Weights of a small contrastive audio-text model.
Data: trained on simulated sounds of rotating machines with and without faults, 62.9 epochs.
Rows from block 20 of the audio encoder of a small contrastive audio-text model, named by matrix and row number. Each number is 128 + 32 x the weight over its row's rms, rounded and kept within 0 to 255. All counts start at 0.
After each channel's rows are labels from the 100 clips, of 14848, where the channel reaches its highest value: "responds to" is what is common among them. Only what is clearly more common there than usual is listed. The data: simulated sounds of rotating machines with and without faults. In brackets: how many of the 100.
# conv1: bottleneck pointwise conv (encoder.blocks.22.conv1.weight, 128x320x1x1, standardized in use), inputs 214-319

conv1.35 [165  96 119  89 156 150 137 100 171 163 167 141 117  61 162 167 114 125 120  98  58 136 129  93 122 129 203 173 126 145 139 114 114 141 127 134 132 128 129 130 171 133 186 155 165 195  88 164 173 139 130 121 120 128 157 180 213 122  79 112 186 128 156 154 103 115 182 121 170 160 144  85 133 142 177 160  77 108 158 169 181 159 131 176 139 183 118 157 166 191  69 178 101 133  60 106 134 139 127 201 126 185 120 167 145 182]
responds to: fan (70)

conv1.126 [159 113 128 119 126  99 112 157 127 155 102 131 121 116 194 144 125  53 118  61  92  80 174 110 130 139 184 129  97 127 110 165 165 126 139 201 170 133 168 124 149  87 126 171  98 131 170 120 197 165  84 128 151  98 109 125  67 143 136  94  83 101  53  74  94 117 111  97 163  96 116 152 118  63 113 129 118 105 111 113 115 173 116 108 109 119 192  95 189 166 142 107 120 106  91 130 150 140 115 103 182 176 197 134 166 156]
responds to: state: normal (76); text has "fault" (76); conveyor (37)

conv1.70 [ 83  87  75 113 125 155 166 179 116 159 112 128 101 112 210 162 178 192 143 173 160 163 138 123 174 145 191 178 136 111  96 114 163 123 124 120 128 103 175 142 105 128 152 125 163 144 128  99 143 119 108  99 125 141 151  91 124 127  68 163 155 162 170  90 151 194  95 156  92 102  83  85 153 109  93 131 136 131 117 128  52 124  92 145 131  25 143  56 170  92 126  51 121  76 134 133 140  67 169  96 127 112 127 151  78  69]
responds to: state: normal (70); text has "fault" (70); conveyor (39)

conv1.41 [122 151  85 120 177 110 179 118  93 127 103 166 118 115 224 135 246 129 162  98 125 147 127 135 155 151 166 137  97  63 158  78 139 102 122 128  94 159 150 114  89 195 106 156 100 139 160 156 141 186 131 156  53 104 172  90 145  81  88  81 108  97  98 151 179 132 126 160 183 173 150  74 171 119 163  66 107 172 109 153 124  70 102 128 148 222 139 158 121 149  59  90 161 117  99 161 127 166 123 139 110 158 104 151  83 178]
responds to: state: normal (74); speed: medium (69); pump (36)

conv1.112 [105 146 108 145  88 138 128 155 172  66 128 136  74  83 155  95  80 125 192 179 157 131  81 129 181  84 137 132 108  96 164  85 131 112 160 107  85  83 131 171 159 129 195 132 161 177 164 173 175  74  78  62 178 128  85  91 128 201 167 200 141 135  94 168 112 165 115 108 134 116  96 139 127 169  97 147 138 141 132 125  97 106 122 165  97  49  83 159  25 141  90 191 117  89 130 124 132 130  82 130  75 116 126 163 163  64]
responds to: state: normal (81); text has "fault" (81); fan (52)

conv1.98 [ 99 157 175 140 189 135 132 148  89  50  97  96 159 177 177 209 108 132 135 127 176 125 110 116 126 130 150  58 173 127 134 115 110 163  81 126 127 202 181 132 157  81 104 116 116  93 120 140  75 115 118 110  91  90 135 163  84 155 133 160 112 165  83  93 157 150 116  64 154  55 131 100  93  84 134 122 144 137 122  98 154 126  69 120 109  72 113 101 171 150 190 125  97 113  59 151 136 142 147 109  90  99 126 137  70 148]
responds to: piston engine (68)

conv1.127 [164 186 115 191  99 106  87 141 132 164  90 120 131 127  91 189  79 109 139 124 141 134  97  82 147 132  93 138 122 139 121 144  50 110 160 110 182 157 135  59 158 120  66 122 125 149 137 107 154 140 132 130 181 142 121 165  96 160 127  49 163 163  88 150  92  49 177 169 160 116 126 182 150 171 168 155 132 154 132 103 126 114 122 154 161 140 140  76 114 150 135 100  99  98 131 136 124 128 172 168  86 172  84 142  51 154]
responds to: slowing down (71); reverberation (61); text has "reverberant" (61)

conv1.87 [167 195 160 105 153 169 141 175 128 133 145 122  64  95 123 127 113 115 122 164  69 173 123  79  81 124 117 118  96  62 129 143 158  83 122 188 135 158  86 117 160 120 152 126 177 116 132 180 126 141 129 122 151 167  85 167  77 128 125  36 127 174 111 162  40 168 127 198 128 125 123 190 132 114 106 170 153 126 128 121 198 142 147 114 198  58 151 121  81 176 104 144 148 127  41  95 108 155 138 124 171 179 135  86 172 138]
responds to: state: normal (74); gearbox (41); pump (37)

conv1.110 [122 147 126 180 115  95 132 192 173 133 101 141  64 127 145 121 132 175 108  57 145 130 141 123 121  83 178 137  73  69  90 110 127 140 145  77 153 158 170 155 131 133 112  80 122 183 121  43 159 121 123 135 125 114 166 122 120 150 128 167 141 160  93 121 199 149 137  85 111 137 169 114  82 116  56 113 128  68 159  92 117 126 111 117 153 123 151  99 135 167 123  80  80 104 161 194 107 121  89  83 153 127 117 111 132 112]
responds to: fan (82); speeding up (69)

conv1.123 [131 168  99 197 107 145  89 102 118 109 111  94 104 159  67 173 186 123  55 130 107 128 133 115 128 116 227 101  68 154 115 141  66 144 194 130  85 129 113 119 105  99 148 140 163 134 147 174 174 168 174 140 165 161 134 144 174  45 108 114 111 122  60 108 128 172 177 135  88  73 138 130  82 118  88  86 174 141  79 134 153  93 174 159 159 196 147  92 163 164 132 139 108 160  99 116  99 162 146  80 161 140 124 121 129 148]
responds to: piston engine (56)

conv1.80 [152 177 157  77 106  73 140 106 122  90 172 179  93  91 138 172 114  62  79 109 121 127 129 174 140  86 143 121 172  80  97  67 129 109 169 163 130 110 170 162 124  93 120 137 138 147 153 158 113 104 120 154 146 129 103 134  57 118  86  99 182 134  36 125 102 153  25 142 111 147 139 131  94 130 157 146 155 196  75 102 150 175  81 108 133  93  84  96  86  90 186 192 182  89 129 145 134 129  72 117  86  71 152 160 194 132]
responds to: fan (45)

conv1.59 [115  89 134  79  80 162 199  95 163 135  62 145 168  80 199 167 185  86 211 150 101 108 155 112 129 145 163  97 116 115 120 116  86  97  94 133 111 102 144 171 112 153 174 175 142  96  96 103 174 110 140 112 120 127 171 180 192 170 178 185 201  80 136 131 132 142 112  90 117 176  82 104 101 161 148  84  99  89 161 142 117  93 162 169 105 162 109 102 112 169 105 124  88 168 124  75 131 104  85 130 155 161  90 126 106 152]
responds to: speeding up (87); fan (76)

conv1.82 [153  89 136  90 124 129 161  94 130 128 150 169 101 197  40 146 130 120 129  76 118  60 111 129 116 115 123 102  71  86  84  87 120 187 168  64 151 111 150  51 110 132 139 129 112 132 165 140 130 175 157  74 141 109 134 128 161 181 167 138  95  78  84  81 117 149 120  98 100 104 141  82 178 147 108  94 170  97 119 170 174 187 123  97 122 152 153  59 127 103 129 131  87 116 184  92 125  76 107 146 151 148 119 109  61 145]
responds to: reverberation (79); text has "room" (79); text has "reverberant" (79); speed: medium (62)

conv1.61 [159 180 133  73  85 142 160 129 101 153 109 112 129 141 128 101 184 152 120 144 143 121  82  98 104 104 156 129  79 130 122  99 132 124 131 132  64 120 152  83  89  90 211 122  81 135 156  89 217 100 120 122 150 126  67 219 199 124 167 152 173 108 138  89 168 145 130  58  93 165  19  47  70 137 137  80 136  53 180  97  89 109 137 167 118 158 173 181 110 107 102 121 125 100 101 143 109 134 173 120 122 131 144 202  77 166]
responds to: piston engine (52)

conv1.76 [ 78 118 150 159 128  98 143 132 123 172 119 139 141 120 157 127 111 150 133 135 153  90  86 172 169 148 116 150 104  87 123  83 122  69 169 181 126 122  60 172 160 131 159 140 168  78 133 160 105 138 151 140 116 150 132 170  91 196 128 116 153 129  74 106 144 169 142 125  75  89 121 174 189 143 107 128 192 126 142 171  89 134 110 176 128 101 118 109  92 153 181 182 111 101 122  78  82 158 128  70 106  88 121 176 131  92]
responds to: piston engine (63)

conv1.71 [129 161 185 129 127 128 136 144 146 127 130  94 154 138 138 129  90 121 107 117  78 113 119 126 132 108 169 165 108 155  98 111 151 125 127 135 126 159 137 117  74 135  70 112  96 145  65 131 138  48  70 131 123 133 113 159 203  95 141 168  87 110 111 163 104 131 152 179  99 142 145 130 168 160 163 172 126  78 122 109  79  83  86 161  76 196 127 189 100 167  80 189 169 173 168 117 111 155  92 138 146 100 168 113  67 217]
responds to: speeding up (100); fan (40)

conv1.20 [167  30  83 154 127  85 154 114  94 105  87 171 175 112 110 105  76 169 142 104 121 179 100 172  85  93  80 160 103 130 140 154 187  99 182  62 159  99 127 160 186 194  97  73 132  85 179 132 165 160 177 134 154 195 110 164  98  93 123 128 102 143 107 167 149 198 130 183 140 144 129 129 142 143 118 148 179 127 179  87  76 154 107 136 105  88 112 113 184 168 154  79 185  62  98 119  46 111 124 106 167 164  90 101 178 141]
responds to: state: normal (76); gearbox (62); rumble (36); clipping (34)

conv1.64 [170 144  95  61 114 132 175 143 182  97 151  71 130 122 159 129 117  97 124 169 130 122 113 133 176 152 124 157 179 126 147 110 106 106 109 126 127 111 174 148 151 116 112 120 128  95 161  94  60  66  73 130 184 141 127 163 171 171 151 180 156 195 171 135  89 136 112 147 162 129 207 154 167 173 161 127 162 174  99 184 102 144  97 128 132 114  84 178  76 136 134 107  92 116  47 130 214 135  76 123 128 221  69 135 162 133]
responds to: fan (40)

conv1.63 [101 153 164 113 127 107 112 136  93 137 147 145 176  91 172 128 167 141 127 134 130 137 126  85 104 132 126 177  68 147 158 101 124 178 122 205 149 127  93 104 126 123 152 122  64 119 140  44 186 101 189  98 166 115  88 142 180  82 190 111 126  80 141 141 169 126  72  79 120 154  60  86 105 144 141  97  79 120 101 149 109 121 130 170 109 234 120 107 132 136 107 143  90 192 146  27 137 100 134 148  49  59 104 197  95 146]
responds to: fan (76); speeding up (76)

conv1.65 [140 113 123 152 156 115  91 128 135 130 157 132 140 191 141 138 129 172 167 139 103 160 145  86  93 140 115 160 120 162  90 122 123 131 152 111  66  97  95 179 133 157 168 127  72 130 186 170 126  89 144 123 133 169 138  94 167 186  91 145 128 169 184 127 153 159 105 120  96 157 125 131 186 139 126 121 129 136  40 119 154  99  55 154 149 151 126 127  64 100  86  77  85 112  95  53  77  58 119 140 128  84  75 124  88 173]
responds to: slowing down (77); conveyor (66)

conv1.73 [129 101 131  95 135  92  87  90 136 140 201  85 180  80 132 169 162  97 140 153  85 113 176 160 116 130 160 145 153  77 125 180 146  73 117  86 116  57 187 130 101 102 178 129 124 132 153 118  96 180 131 191 123 137 101 116 128 141 161 166  85 105 136  95  94 167  83 149 175 128 159  87 131 136 119 179 112 113  81 117 119 105 181 134 147 161 103 151 197 159 157 123 155 136 154 122 122 145 131 151 100 127 102 125 125 109]
responds to: reverberation (68); text has "room" (68); text has "reverberant" (68); pump (45)

conv1.5 [131 112 149 159 196 131  79  71 131 127 141 150 130 148 206 125 139 164 112 164 160 125 106 160 165 192 104 159 144 132 126  71 173 119 188  78  90 176  72 117 130 161 114 125  75 186 137  76 129  77 125 109 127 119 103 128 194 104 129 129  72 127  72 120 199 174 110 120  99 162  87 140 115 189 137 105 150 144 143 138  62 173 137  52  95 101 151  89 141  92 141 124 122 111 107 175 125 124 168 182  50  89  68 176 127 128]
responds to: fan (36)

conv1.48 [ 93 121 170 154 161 151 173 121 118 120 120  84 145 143 110 131 146 128 124 143 194  78  89 134 132 139  99 189 104 120 176 128 179 129  48 176 114 132  92 151 141 154 151  93  60 212 131 133 107  89 123  84 148 130 138 173 182 129 104 149 138  88 198 132 117 139 108 106 190 163 105 166 125 162  99 135 164 140  91 166  87  88 187 138 146 133  88 164 194 129 129 165 130 122 122 116 102 207  75 145 167 153 174 152 116  99]
responds to: piston engine (46); muffled (low-pass) (37)

conv1.103 [126 146 113 149  64  68  66 103 155 138 111 170  95 116 175  88 117 158  71 150 154 157  81 163 128 100 102 153 132 141  90 147 185 161 131 118 137  85 138 119 122 104 100 138 149 181 169 172 136  67 157 144  68 164  99 131 128 164 133 107  99 170 170 142 140 133  93 170 131 130 134 148 125  89 169 125  92 171 169 120  96 147  48  48 129 122 137 162 190  85 107  93 127  74 127 243 116 164  60 192 156 204 158  95 108 107]
responds to: piston engine (67); speeding up (66)

conv1.119 [138 160 143 152 176 140  72 150 136 131 156 108 150 124 129 103 122 188 106 127  94 130 101 101 188 156 130 113 117 112 121 168  88  57 149  75  90  92 116 135 184 150 126 186 130 144 118 143 168 128 149 149 113 144 114 135 126  74  72 170  90  61  78 139 130 154 204 145 143 131 128 133 155 126  84  72  82  92 133 137  88  90 169 181 132 120 182  72 154 127 122 116 169 141 117 176 121 139 162 184 143 113 137 174  99 116]
responds to: state: normal (78); electric motor (57)

conv1.13 [128 134 151 158 167 139 158 172 143 153  92 103 114 162 107 155 119 117 192 169 139 181 175 119 181 129 129 126 119 165 173 136 139 168 120  75 127 113 151 101 121 111  57 132 160 162 202  93 111 110 122 109 113 195 158 124 172 193 162  54 163 161 131 160 158 112 185 183 126 126  84 165 143 143  58 194 196 129  88  78  77 194  53 119 169  52  67 124  47 134 149  46 123  94 162 164  82  91 121  65 114 103 122  61 101 156]
responds to: reverberation (63); text has "room" (63); text has "reverberant" (63); pump (38)